A small masked image model, trained from scratch: 40-pixel images.
Rows from block 5 of a small masked image model, named by matrix and row number. Rows with one number within an expert belong to one neuron, the router's apart. Each number is 500 + 25 x the weight over its row's rms, rounded and kept within 0 to 999. All counts start at 0. Numbers have three digits each. After the name is the row's rms in percent of the matrix's.
Before each expert's rows are labels from the 100 images, of 14848, where the router gives the expert most weight on average: "strongest on" is what is common among them. Only what is clearly more common there than usual is listed. The data: procedural textures in two colours, tilted and lit. In brackets: how many of the 100.
# router: router (model.blocks.5.mlp.router.weight, 4x384, trained with AdamW), inputs 308-383
# up: expert up (model.blocks.5.mlp.up, 4x768x384), inputs 308-383
# down: expert down (model.blocks.5.mlp.down, 4x384x768, transposed), outputs 308-383

# expert 0
strongest on: seen at a slant (91); fine scale (66); rings (42); pink (38)
router.0 076:499457502483541501445497499515469472523522485547463497447475486474520485478508523478475519484513533475496538443562490503510453514515475533479536527514532500439528513487507515530499524558533509542504518505481473509510522484546518
up.0 091:512538465480485502505480509497512486501460505531477459476528507510481526467502490474498507546512538546501480494498523508459508460515532524477500535519483527498488480494497465460499464505516430509482518502504521506522514535534508
down.0 091:560494539545497519501535487471450507469520465484519523502483479512534477497487485529537504521461463467492520500480495491540485512471496514546472498502488498492530520468492506525525541471508501476480495495488482458520544453500508
up.1 105:511473482490509461493520502502512517519476479495507535444530452513516547486503572537544482507530514488507471482508479511504546481499516424527485546487479481526457482524475486493471445517529457529487518484495505502530504535505482
down.1 104:518495516528514519505482516514539495498518483504488484507504498488482496505490502499475545512497500525488514501530477495524488509473516543508523509492488526469527523494504528481571524464495541464477476525480500517469543537511478
up.2 104:459517453459525483506501500502486466517475512509559522511516498486514511548503497523526548479534474546480471481518511529492477526521528480455517479464519497497534513492524480535491493479511498509490484482491497535521475517533496
down.2 111:543513577527460508505504513499485505490530438497470500502510493529471520473507488501485489511459519487486531483472498496529515505466468528539512473535509512530495467460483504489501511478489504504493510496488504449504538493457537
up.3 093:516488460449498508482536485471506532515505462481494504511480507491527484490498499458447485449505445468476499448551469502485514511521491495500500493529550533506532528490525511485513513501509526523500491485473461503535504451485469
down.3 089:517489476524502491522498488499508487513504524485475473506497462553512526492492466455482517472479523515497502490537500525475481516492497519497526472469505486489475488507518473474506432505497534486537470525515516478488517488573549
up.4 108:499533479509491511534453517493479478479530473512497497484524534454559556468477488516494500495524507504511520508527487479467458514528504506548508494471481516496474492522474501500483496541460477513484461506538504517480513458501489
down.4 098:489485527532483488477497478527481506499480506468522486509530496497462493485479495514541521509503504503486492468495469484561546509525492453459505554541505519508551519533514496481505508478499513473515535520489495480479503484478518
up.5 097:497488521537454537521509466495491488456522474525444490537547488470533518442482475482470527503499507535526465474505456440489528532464501526504487505504481478471528518500514499518466504517498503487527508533537492507513509502505474
down.5 090:475513442490552472540499508460535473521479498566515514454455499546467487516521512536537479532521478487479520510531542523559517453549475471517512555496497504493487538507484487483496474447522517537495486492477533490463468499494516
up.6 096:490457478496483481498540478468527504477514527491512461519505537494514522475475514499510494517527501486538521490497538487509503531488493451465501529533538500484494484525494492484474442441461459536510476466512492451470498521525543
down.6 093:513534463503484541491507466507480476533499505479503575472511454499560526516512509498534519467482491531470519504482471467505460486494495554504505507518458507474513504503512481524507487529501480466547522515472501538523551509473464
up.7 118:528494525506514508440507504497515519499494544489530497504506506500489478514523488508499491520549532462517493518499500505479532520476520530481488490494517509480508472532529534540468488509534496494529494487512494478520501532505523
down.7 110:528503526521501451516487543507507521466502500473471430505509473459444482486488530458503494457529509469495534510484465500472502516457515513500506474506534463487471485522461497537508500480474519497509482499508500499475530532517515
up.8 105:476462471505548487501481479487481464527460498489469514493491489496493486495534554500522476546482478485534499481448469491470497545488482487541479503506536489495493514484503559461514547510502501515450459477521479535464497550476496
down.8 107:528516491491524512500562461484476524545489496416490530545459495477523518496505504476494525466465469508518539518516494494473521491556524493480510490498505495473496505525492455536496459487499470494503510541486519463496549464476543
up.9 113:494460516485484472463461498509461528501476467468506509490482516514500509481492516483519473441517505518497421442515470521510486458448542510493489469507545487471508505520515482507509535487507532470519491525500512530505496531479558
down.9 096:501551507520516525545547510493520480527475534541512486536495486464476489530466499512500538579505475528516546544502503477475530527549470478519510533468470531520507517475448499480501487505460481538494492491513491469509467466567462
up.10 100:510502510495508495453535531458478480538507481504511480473535550468484529484513484513506434478489470503492474467519530465452503521465489505488468506441461533491525509513525513502516524561514473519467529541490502492496500425463483
down.10 095:498484465510534523518458470504494473506454471535503532489540482505488505553501506489493472517438516493465520519501460495506531521484500470493509529539495497492530518509490505509460519504498535502504503479500471472502475556535534
up.11 101:466463477479503546510475517478517515539483468520490518559527539487498532497508497481489459501466539502521506486519499518463512551477489486490503503498489516472510509513521488510481507507498513495545521574479508531501483458426485
down.11 109:472481485523485516520470495530529490481444526451531525484484475498509515475480466504561527510484510504490503533522471490471519498519551514522489468458454516499523461541515503519485469450496506508501523501500465542475479523445495
up.12 101:526461469523499497529511466541534453533478453453509497510475489509508450530482524503527461471495497475470516475502491533451511531527488530510596459492486471473461504507536506476508500511503512483500524517471499479504465510450474
down.12 109:478542504529518504506551488470490477470509455530516511481495492431479468503510507500522558487513484539514504550509507507490475532494470498528464497463468513549483508528496500515504473496493527507503497506536505510472526490476505
up.13 106:523471491481452491441467506519536469540495526499454526534507505515471486519549498525507486489523498513503487500508472488528501538491472515496523468503512476454479493472531508433476483516494496489465517539526470492516530522468509
down.13 096:524529455523551519487512493491463513523539447481516489514556509493523487484493485456493540478468489454511530486487522532515483533507510483472485543463513541480487472506498480466507492473542492449502490530518523526511500457496447
up.14 096:521517484488529481524503480507488511504466511519533529525541531495440535476507503460488482485485488517502533511458527490479509520495485520524500509472520492504480506492482491530502501520465484562571492497504545500498501502486519
down.14 094:535479451519510509434495497505513490516521504514478495481446480469488476507499506527504481514528523502526484477485473485523490511525500471490499523514503491504522499503496554500484497492525518482525503471513462477504486488522524
up.15 102:467541476511555515491506503522503520515498506451495494515523540445488478466494513471526448461560479516514508510491530537503474511429522521512468473472529482511524507491467510435480535556494496481490488515511455530534497470492527
down.15 097:542485503505465511471467515542468495561477504480456506497546482483480501513481494556526497483509463498482494550470494463540500508537513493490514564502484469487533483512509537529537525478511518501493536500513531482458519509487463
up.16 094:470501536543485507475490494516526512506548517487515466468535529481505551484463480513484482512488488485531537522469486467480530485510496534549526519503462497527462517481478461520505475455478485487514495494491515478469501530481471
down.16 102:483555423501516493517520498489511486495441484502523557547480487486476473507500501485442497488450494486447481485524523523536451495510535514453485459530536523465549479511502538482488485535525435512527501492474499535516492484551502
up.17 091:494500527497494517512521503487516508474520476499509476496500444494482505476532461515542504480474478519481452511519496453517471468474444491506522539515487519475472509561521477485482485522496490516512486503512509508535500478398480
down.17 090:539486487508514499506531454515470480494485479525466531501522533507458492507480510449465498545504486468552471501489503473492564532524549534497472476515479458541552521493484512492540532479481557479502461484494450505454500533578518
up.18 081:469467498545558481493559477491490527515468476519494429498553495509498474534462494514493474479505492539493506477531514539482416474523491494467481541506486490499509528524512480568501491469548491490506486504543478523569475506501511
down.18 075:507527510478484564446466496501489460465535504509537556502509485461520516524505497526522529520508440498470507548455524499475547457526505539554526467484501495485480519510492536490484507538496563509531520487460516530463523494456504
up.19 103:465525548530526423500484489490528509501539513448513501501498514505510492463449469498469506520557474442466521526550499472471487490505486496482489490492515467440500497525508523470508487481469529518490517469475505508502505507446445
down.19 092:562458510471463533490500479492501489484470480511484499495515483541507514496496521475532481497488499505538498495479473504528486499495505514492538542510506521517472512440501503536446513529510538447522471520491522494498544513489554

# expert 1
strongest on: coarse scale (76); white (54); ground colour: white (42); plaid (37)
router.1 084:533519538528463466508494496506490500496482504499506532485485531487445528517483485535506528482531470520525498563479502513481488478461542464487471504499507493578482534512500479506499530470480472474495470518490500485507479498472486
up.0 103:505494517514459499471514498469496505493474495518477542495520508461500521511530474565480479516529505452470520544454506505499468459485448437515505476532478478523506476468527513517485494446465446483475511475503488480521507532501513
down.0 101:548523491459537506515535494532509483487548519448493441479478519514487483495491482476462515475486508486528561518528513538533510534490463511538529483475493460514550455495496518473496499537511498485505495535524508471467493472523531
up.1 100:497585553474509484490504485531466515497475521479482511520524512468507507513497520495458525490516485507450447548519499453499467526482443519516482483508511482475450460470480491542521485536526524534530500504521469526545496511487453
down.1 093:502464452509474527515519502475517492461497511543496501482502501506480504519557496533522462531472504486542510487485484510537492479519547440507513522518493558498506481538453473474473510456454537451514509510489510511459555485518480
up.2 103:470520508515479513504496520472467490431526474519469530515535486521498517548520514505446495467512515516489471499555537508460482447465531497487463496477490522500531478478515493521474482534486514462543507463529496424456494516515516
down.2 094:511493481511543504487547529518511544542483503479510490471485492501474481505442478503510510511524492510535547500472516499557515561527524449535496514502558524519477513497446484482496491494527464520495470531536518522496514496509479
up.3 096:529521460478485456517513486490531492468500477510499475444532487545520542504521519517513510490485513467504539467518513522482535538526458463533563532495497484491510497476490501514537485470550505501513500508508493488488465495490493
down.3 090:476455495465486488499463497485476481491503501506504498499473434512520493563477481503494504484478521486469494531485461496504505459504452505459461458501472516509484529497490509490497449502486480462495497480496502505524527493500487
up.4 096:477526503459480483505443540532510508502506492520477485534496565512519510493557524501510481484507529444498492493492497496489528546478509487499528506513529463443503499504534485439496530489494554509498508484540471478492471519505507
down.4 096:516497484514543487528502504481561498493451512452507467444485448531490508488463475531464557463494493487476468486526481500526495534509501479468512535472492550522505461519491508511512473458519515503515494508463524522539463504492504
up.5 079:486460523492483518455482486484523522534481470453499486520517513514516513478516498504513469508478465526480475496483509514500504495469526510482492481488463502475509511559472547462480457524484481553482530490511504497499471480473510
down.5 079:503507478502556459508531474508541499523500482535491539497496520506548499500423504514484515514545466490493472514450501493506531524520482497497484545510491488512507509454519530491503495487518460500502500492542508483525510554514476
up.6 110:479504514515511513506501526481501492526495523596518496495480483495502469458508494536469522488537493570521471505501495499504508476524510478505516465550515487554545489492496521458470431487495500488446533517512530504509466487494480
down.6 096:501492474509479522498485453523473501524514494379469492542544512494514527551490516447500485481472502453475508510506494469518475500506505508482454555499495498453453481534508491503492529488506477477584496492505485523477512508509530
up.7 106:509486477531481488509518571472484495505489469528518471464495496454495505516484537499528505498502512511486543485511509493523516502522451461536532534496490475487503484479491493509510500473502483518450522504506547495436518508478502
down.7 108:482489500475528539502497489493531480526522487452466509539525466524524511530528516484522503516540470475510451476499485469467497502464507522477502458522538520511452520503520478553485517529512519455540483478489501537502493500524512
up.8 097:484457529495546485486500502464513515515517480469479499526481509501427507491494495523461480483526470497516480441482481509474553508512481482509520521533474494493455467546450514515514471489501532490463551523488490484511460510505535
down.8 105:550505505513513529490480536535520470481462500536455507475527487497535483492503538482548467528507520500504494533491541491527476506481536535509475473508523518506506554485518501523473511530454472510525494489505506552506547480479492
up.9 102:512453487496482540494485516523485484499525501475505474494452496519473512538464513497527510477504481478540485471497495511484511530498514529554521467483506513501444533528497547507505484508539519532482509549477507453495457531480500
down.9 091:416523506526523501514502484473490511491503499506498529492526470474524457493497502493489494503526497528509478498501501534475483479515507507504528492527506521470447526526504461467438505507447514511510497495505471496520518521507475
up.10 106:513493497442509509477497519531457515502544495547479466477495518504459513468470553450466503528504522480492452494535521478481525491486500534509522443503485462505492488496503500480486501533527519490515519492485500478527500457516528
down.10 102:459478456528486504528477512491514497481515475518491506474488496450535426541515488561592513475489476497480554484491475556494480458498488502528521482485472530501481510528505486507514451477483504495498484493487496499480512536448429
up.11 112:488540533506455485490467528481470467484515496518494506481516510502489496473483512463498492478537511558453504531569471479486495491501514479586465524535496530477497510480538509481481493509518512506568542530518504496511508496534503
down.11 111:494489553465535526535530507476498526503486441542496485536485528521492498475492486513454481483475539547481506515512494509505497470486510474524508539486482521508503476486471464473457502525462471500475545509580518508514531491495513
up.12 105:497466480522529459499531445495494538563547485524493484513543514532442484505517503506491518489490496466531498508542486527497527512505490541482494514547483504470456469531525527509489512478463472484454482490506474473500494493476496
down.12 093:529522513516436518525483514526493483445429517496508534510461487483525522482489500483492500497536505519499488526454479513528488493502503480503506486456508493523528524485459478485511477524554510491537498517509534545511485501526482
up.13 101:542493497453502499468562541535534463477487527516492519493476563532509492509504450514535471523506509474480515473496479518494493522515498464462542552518536516488506505491528498487496510517531498508452529480529484510482474477497521
down.13 101:523533457508489521499542477481501493498477503538502504494486530479473489500517497477525485491503485495469495472482511534536508545511498499524551505500527537495507500480563512502484533490529554458487499496498485542490477527511496
up.14 107:496514509468477454519488508520510553486511537507497440528532507501517532514486503472479497488507483501453475506479465464460471475482503501461485516529436427515531519527475466483511508549470483496503516513502497499516548520459443
down.14 099:479537496508549480478503476443499484471497454475490567471490472522493505474487492518520524490529480506539507496516484495539488523509524503513454508478511528539463466460507543518505506439517542541541478506485511504491490490505507
up.15 108:480472496509497511511500459532467520538506513511473518507505549506499481526496482535482455449506511505557452521504506479498481489500473536529511508477544507505536488488523522509482491478492523519500501519470478505486467480500461
down.15 112:499497535482496480517474548456527496507518442496501482506522455493507523486481518470497537566476521511455536438501487532491531539521515494492507478553483490512479487517475488486543501494505478519478482465512525522503536506487537
up.16 108:495505506447474470522495523508524524484485493480521561530503519523551489521485547500464544502486455503442511516497521501507532477489490500450504487562505515537506529495435493446539487472492483522509503489485517508532462507516499
down.16 096:512517501506505528469498490500502504500519496537496477464511497487496528512505474466537503502524529479549470474504504503513488522507526514568509511457517501451521505487535533509452507530514492504482531495497485519458509509477459
up.17 061:452507517507497496457542478503476512469500480464511468525516501488492517483487479469511495519469481512482476473472517522479511467449546477484482475502469572472466476501463494489470460496483512541512484506505494486490474517465503
down.17 110:519518542517508510543506502496532465516478486499520515512488528487505485477475524535484531491495486503499477523478456527501505525515465503519515505497551471519494496464514494494484491463492470451504560480517508525479545501503479
up.18 101:501517524493486495526494475553473519507484485489507488512528511524522449453484555517471493466525554504492492529508499489452506525460525517533534512479497526492496496504510478513554519467517478511545523462501504491481527515482524
down.18 102:508513471500475475471509500456516488455514499493502522538530516490491533505517429483527500479503512516495495466495464488537478528516471487464486487506531496519498465486504481481454461552505478442507520522541479532504483478502482
up.19 102:547468500508479511509510485498483538537528486517518489519550552522520510460481523494489478535534507497528517469518461509498536502496446464499478535512500495502497491543528486456543500500495523518473507479464530493484488511492487
down.19 104:477428485545549500519504502542509506448496525476550522483478492512550459486461531507475474431470460474494519527470521474493482526493470513531550511495455525495523521512477514472489492517503529498469510520484480483518490522487494

# expert 3
strongest on: yellow (40); speckled (28); ground colour: red (27); bubbly (25)
router.3 155:460527492489476502499502481497516504481493500455492478520543494551511483483484503508496467502488494499497481503447527506482570491488498472507505457490502530504482471496495523475518448460524492466531499501515524513435483530480479
up.0 102:488520492491494502515501460519478495525489460458557537504531458533541440512463487440489460526503496484469504504474491475474507482484514512490466481542510524466578499472502508468495479504548472499533509501498562514525472538519512
down.0 088:476481481500526497477524519472521507529462505527522485545469496468505547485560515514557527505478499461481508535507459510499476517501478497502507476481507470540437500523440531469545549508507511514488511491472482475493520494493458
up.1 112:510487519527509475465492539476496510497529488476472446473473455486523515520506551520412509541508472474436453480482481472503483501480472473474492512504513478516520491493534450471476486494514463484477520459521460473470530522492517
down.1 114:463568488529469540492502500516485495491528510492501514484489513508488471476479518513515487544519517522514537449510506494523526486497482504502528465514478518512548466529485482522510541457524506485484513514526469508482478454479500
up.2 086:527506439500507475465468507509516502471496504485460474514512486468482499506478462507496460494485535514437501470473519523498515526452478527500495518527501459490510483556519476470518503442500510490517503487453455453511496496509513
down.2 086:478538460503484503536490485466512495484463488529521522479531512519503497491480541492500464554519514505542472525496543457488481507487500495502539513501509496460499501496486484510504507488482510482458512545471498515458522531542475
up.3 097:527518494533518514488475486550499461509484510489431526466469497487497512514472526502465511505498528510527494496522483497519483449488484506552530467539467487504463519491505453495534525450487470513515503498484554528477433508473495
down.3 086:537470512473505524503515496426479536473543500469512510494469481492521501513498488491469502474489511521511467532501546519469482512509510488499501458491524515491517460533485544503487488526516514512445456484540473503504499518518541
up.4 098:508510494537484517478499479520485496505515522469509511498489514504482483464516461494499465484471502523491486452474515522531520461544483505474494532512513496476484522466465480498486504465523493479488525562489514484491512542449531
down.4 090:481451500470497515505476564482524524511505532503457521480453448519488497513468514498468479527504496520464512482497538516499515535474478486471437482544495560475510518473471483466520513512511457549489512509492530472544485472508508
up.5 105:481496488467499495554451471532520520542470476505489508481502494487511494481503523538449507503511465467508496510529494517495503483503490453519538498519515480471493510470469518496498552514481511515477505487506514496460531468524476
down.5 102:509525462508517510442525463430493497462499506481509478499510480489509523472460438528520494501507525523521481507464507505524458501495542535501452492495468510537486465490502516515484484508489485482558555518485509524504451543509503
up.6 112:500539467510491522517505547524506480506479441487513514526493474512488486510533503524504522482492521498515551485514479475489457468463468488495560523476504480548475516494490481508501506520522467523486548482481455484524498517548515
down.6 131:474516487476535493478460440462498524497531567545540489494514510513526501499513476463527471519555464510479458523452495511490535497527500448505482469494489510440541501476501525493515504495490540509498460523490513542508458485494513
up.7 108:524520467483490517480473466526507544475481470473512502508501534512482495480500478482513524505505495519511500527481560533503505468494510504442498512540508510517491528510508501497484493481459477548545490501452512496473537508503486
down.7 096:502512515491515458532480496511536499501510535528520514537510501469538498506509506488468482515498504490479529518507480510473490526490474480491526470551495541515451495481447476468459568498484463490462501529505517504489492472501486
up.8 095:524524498472533510507511516521505463463426528478575490532464527438524487484481503524483517513503490523499529462471504510513469504517506526506475494523546476536480533481482503502451464476526545540474501516514527478455494466515457
down.8 087:459456510474490499517551518539506479469511500487466492517516484510514487539455491505474481451549482501498530526525490497505469529538581545507462461470520525546539509541483458482501538490497498493511504506481525496500476485511464
up.9 104:521485497479502511473517449528488465509474513508514491518494535504514431496514479490525509482519475495458527474477501469525486469489479505528536542489500534519498451497483497485472512500498525482516525487498523540470511494513474
down.9 101:479531519494463512466522516489503527509550477479530507501496485478466495453540468490475467490491519472531483455484506509528488521477486494475462472509515479511523479494564529515513524498524507556510511527514519507534501491529518
up.10 107:458510493476497499505484493476508470497532494521465502527496508483473485485499457499480527553537462505506492494493465503484508512452465482462534490538495505515495486456517511490508519425495487439518496511493461524514512479524475
down.10 086:503512498508483501461527423526502515500450499492502488483491485519471525469535503472514494494483495496494512513503512501509533510495502499538424483472485484498503458496476509514502515540537494521454547495491533519475513518487507
up.11 104:480535500482513534478479469472555529493519456504514498522507459486474496481523491522521503508490514490505506511487502522511474496510461464509515506523555514559510485518538489497487461518495477511458537522511493497451538478481487
down.11 139:499453485489493456499487508541497524494495491507501490471502502489488469489537499490463509492500498540468480481485473477446517479476480503544491497491498499536530520516487490490547517495476541491567501461507529494487504480481508
up.12 080:496473499511503469522470503485527499499469507497479504533504496510518469493506498459474499511503469502465530482496494524477503495495461494505487474496488457534492511530535466499556530497524543501540517489530494542469557476485515
down.12 084:551494516484514486514505488516479480480518518507525512491503520500484488501518484498479502525492472497520513492487469471496480490501581509509501508540495521496518449514485438495492524511466452498484491522503504490526511506504459
up.13 086:503520469495514552478524484537477487512479514474501479510487445512482494517451496486524483476493469495494534477484504519495491461507423489516476490454458505479502490541510508458486466547496473513536499529465467528533480503482498
down.13 083:484499520507492458497477490512531499522530506530492553511533492480493488494525540515519517511506487494450476491534514504509466501470564495481507524554496549504527508478468496533504528496485506489481491499540538480495529491518519
up.14 083:518540525505525496477532470505534543542516498516512519527469495518506533484549488498467476489524474487484527471515522514508506463521472470517488504478501498491473481487458521497540508550517504471535511539533475525515484497524478
down.14 091:470485470537527447502452552507513432467493485499459509498497488509488478523498457493471495560476485522557547541503487459475531494466503517498491498546465519498526547486527491475500526481456495512516513503490518485527519511450507
up.15 087:478442468516554500481479536492509453485486510523496522571512503483488483500520497500497479494504476500503509489477531530469540543531484509521516533533505491480524515549497473448507521515502465470477501429507462487508468530479539
down.15 114:525474491479517487500469570520483516479496483481486498536462492526521512490473459513483468511494484500432501488532528501501492547511480473471492482486537538511481507524478523463569490534525482571514504478520448472477528468472540
up.16 111:512496497513489532467439529500508509483458509492541525512503482501524488479508501480515491495520494499501424547546503470532511485526478529459454490506468504549531591515495516500501515449503506508513523493525569480539516486470480
down.16 088:476496521446475507496509465496504499531476490499487494514538491467539508535522501519439497489477531552494498504491507529501503498529488489497477461507488545519528524513457513493514484526510457488481479533464502495500547471496472
up.17 111:552506508471472491469475433530515503521499486496474499497495478508473469496464482530511490531494469479487525503510447466455545477509489482518521527489486477507498497453507485516480490481486481498461472501473544514505529523471517
down.17 115:431462494536501475495520475503501479507496516488493483471528493486582516523501451489504499467515491519483498511513518542498443473487458488501513481523516513498504497530507487491492474481479528534486489504486481512523502500483488
up.18 093:487509521518502497490497457493543537505513473525518479503526518502545482510470483504516543488503477523479510546465487481511498521445498471558461484559516508493439517504522469488479457485471497505542489500492494490504524502459483
down.18 086:524502505474492439481483482508496519447539490493494503495486483555521494474494482536505472505528454522483499485468539551462522488513476516467539488439507484510516483502424534504531529514503499544505510484507506478486472479524506
up.19 090:521494472510498514502465549496524502457525499559496506491526499513501498516475522462536546508515499528524495506489488470455497512543516465510443517551467530526523514515509458455513530502540517509507492475513509504468481506449511
down.19 093:460476482533498488514459485459529500532486478471478503465486480494524521507467493496531506489483485503481490470524534493500457557498513490505512542487515485485541535460514488482479482488506502464492492514486522530533452514470542

# expert 2
strongest on: pink (55); white (48); spiral (35); ground colour: white (30)
router.2 057:519485507470520492452523493510489525481518502537533489517458506471483498536466472486494532499464506492492494507518478505519457474488438554477496523536514473504512482494497482542554536519487518506476519531485469505542530484540559
up.0 103:494538508513541502490512509527494544483528451496512517486474501519506515489478482522477501525486485518533469501479499510528503476504499494467523497512525500499517489483486475523517477473548445508487469540514478523507570522489507
down.0 100:487523481469518500455528507469447478473523528477477522499536482494448513499461451475527500460458508447492527487500495482518508493482552569504465531476482459537543524493483506490489512525513481524502484488501530511461482466496511
up.1 101:539483475481539526525510520530535507512497500509517507496500552499492520501522482501452510497476519538502498469509476464468503460527461459478506493515482513510550506501439512510514515511538514542476515522451562528529468509500527
down.1 110:491511531494464477456499482463497473505509534489471513494518453514480503516502516496542472510528516494525505490475507537519482528478516527504519478489553502509486466498536509543506483502479539472523483487528482446468539490482500
up.2 089:506530514503516500509525440527510497462501527517500506528468507508506492506440447483490483498476496550539511516489506508508507516510481514514471513502530501489499529484510481525518496498533461476513487481511527498486553512480507
down.2 093:522489468469496490547491502516519517543497519451478573454500456512493511509502496452461477511488474505470536555465466498513527480522491491514494486513484467509532476485544516518520491469488547503524491498514492484486459489546469
up.3 099:454492462528497489493461526448496463547513497512502496527542516507463511518507479495516487501526476485505489468473541459489496495477521507547503495556438463458523504513509528498462488472509495477522545517468562511508488485503447
down.3 095:495486502493548482485543504497476526488486528478542497441477456512524505533474498516513547510493481510499508542500490541536487496532524565453477487460518458513468492536529476510530464534455484547526460529532510522502495522472510
up.4 092:498512489494512500488508516475532508489509551496508467550509524489491510474505497510519506473472473528500499468548528523506474497469526482479507468530520556481512487473488493496453473518452514495495484488522511511507525465548496
down.4 092:502498538546491503540520444485512506463514509453498468494503521506486516530546484486476530507485495478470530502483487480508513466528504524500472507483509504498480489505443501506472495521443484426489486515442471519481506516449524
up.5 096:504510466477501519506507440475517466501489497489527497477488493479501491513488489519493517485479485494481496496475552535517500487515484468537502569516536532517492482486541485543502536478536500509533496506508541459481496452487547
down.5 095:488529481528496466510506518509482482515473498543538485489520525479518488489491475502507507511525489504501560513503477443471490514510507517470478490548514445502523488521467459455538490480472495520488484494521449569470469546525505
up.6 105:514477456505537489521521488439473487487490483501476483523511491530500458467530482521502488481518499495539530494550491532561522468488473534500517477549487490470478489507492521508475478489456503499503519509525512550493461566466487
down.6 106:496525536485476523478522513522518491446506520497514538485483475519486508525506494496480475494480502512484462500485491481461474524471561472487459529472513510547517493450490468502505562484526512493480495508483505458508516462520528
up.7 098:441482513497502455513494478498504473520528483528485505504508507501505451530525484513528525501506450483500494518514511497490459514513530473465502490503523483498516486450497505496483497554491543532481526520510508472538479493454488
down.7 103:545522476503497518496476503530487501496443485467510504477487486516488541484454519496491495531452566514498507487491498496538561483483491508540469487487508528500513521553499492464496505492471485499510487488532485548470499550514513
up.8 100:507472489514516484486463445479544516501507455510526520535504497522497453450459509493500469479544492511539496538473517474502502538490488571535547480504527507528468496526454486487474508524461519519490489450496494519538485468493469
down.8 109:473511485493492514494483537473470521505528547449469499471508483529509478453514485492472515481475486491437509494496504518471510506466507458479482485503451465495485435510526530506505483475502500483537481545500522529491474530502496
up.9 104:475489495442453530515537499525516467504498513557547532478470513486533529490495515503470536484480483537451498502503536537486492467494502516515515521489530497497521510481513559534514510504525462496523454521490497488535550471478506
down.9 096:525445484497515482486510514500519492483522498541504449480521464507500481454493493479488489499537544498513499498490513478525469509483485531518504563466463497463461537513554505527499485521442518521478514523504497522535487484476477
up.10 086:510498508499510491490496515485480507467471562492504491457513506541501519530518539517511504470457498523500496466502453566488507488498498497529452473501509491503529500481526565504519463521505476458537503511470514446523479472496491
down.10 097:495499512509501493506493461508502520515503426496474493500475480471470466482487446475467528511521508470499492555493524475485510520498509504483520512521515476486467510522506465503473544491504535540440525512504515550501546505493513
up.11 105:505480486480478534507531489507481494471523507508538505461541526500547457526465498478471495512498490470501498523469508467470497479480455480516512549533458501458506542519469487519501517506486488529482507493521530488477470533475476
down.11 097:504515513499487488483528490493512484512464521504482482456488476519471557453470498498509507508532524527488460481510488488462496512497577539501510541466507511514485481511540489451534473496515511525509505551483502511541524458543492
up.12 104:512524500466497493491534486492494497519478502536525513424491501499520456490523534515500465475529505483485478502526496487520545496504507532425486509552508513502475507492429509511479527461473458494488535460547527535485541500503505
down.12 096:485457446553529481533447505511499503471497464482455451572498525486452502475497505490528519510494486551509496519511464546494440528515514485498505493455464484465527515513535500502512460492499536482511480538500491484514490497492506
up.13 102:508529495473486484503504513493490475501471511525473486486508486491488499461533533520476543488546511499487521495519464490475516504516465500474469507499489489460498530521516531493486482476488527518491534504497522520506507510499539
down.13 099:501479496517501490489524519525518481500524488496530564533476503543523517527462449492497429538527495492471477504455549506532491543507508520521509510489514534517532517483518491495524516506515489502452516531504505505484470508488465
up.14 105:541510511508481492470462499495471529465525501502524494450505553508476474499496490536502427564519477464496512494473509501504519508456470454548497465512467509496469525515503523503552511493513544491495531494465504511472503532532503
down.14 107:474499481481511490520523514516533480490468510489460510560503459510532520490512513477493558440510539496516499483515506521495472512546538521452503534471505510533524507500477495504468470515486458485484501499518505536522503471474503
up.15 097:484527506454458496497493502482489518558463512463509514526478525504464502470495500527483478530502516519518506548480472505517479491512453510500519481509482493503504522508471494498518530469482476506466508469474522550485521518498508
down.15 095:479503513492521493531514503497472473474486470457496467488525460536500486507497448462519481505506484457458554479519508479549486512500499479493454521509481488489534491515527512501485485473504514467501525540450466526533424482466502
up.16 101:554517488505481466468566515470497512482456502557540524510494479524530497480514523466508522487512513509518484512440523474510486507474480511493513499466468520475501493511466495515531515464510461523485514501545500521491523508517523
down.16 099:481483482516499531529431458494482489545497487503513457463476509512487525462485466516466486517497501471485502467479462527511533465505518509503500498517541487529478505511499525480470521542515463488490517505455497478512498478502464
up.17 100:516464469520481480471471512498540490528504487505471486516526532480520490556500534518471492478487493491503502466489454544533507498536488459505548489507558544509538514460483471469536502498514519509523514501488504454479450477519501
down.17 100:489506512519489493543489409538514559468474493491531544484510491518490492521488438477525516536500510491467479521456469506485509517512481538506493469502514541492462524518502499499478508496480501480451455510481486460461501523509516
up.18 098:446495465474465530565513531530511501509477465538511513510507466502494511461537450519433512516464468492490525476476449522561485496530458476518472538528510483499531493487502490491519519480495501502509501482501512517439536472514491
down.18 106:511481526536490502458510485455494525545516523495507503519506534499465471514503541505548518484529507513521530536476493469465500511461500514526497481457535455488439512497511471486493463540518451516514516552494482501531493571457547
up.19 102:472565474497464510457502541515490501503461456522525503512498495507506485520490514484483516483512446503474486526519490490515495493509455506484515517499503497474541497462504479512523566521505493505496517499508522501478514507488493
down.19 111:437469511512532481511503445516504468521518526485502484482482515550449494455468485545473507533472526501520504487509510540523514488494530556538479500510464484521472478533527482529515465484516504465506482507522505551466474495506507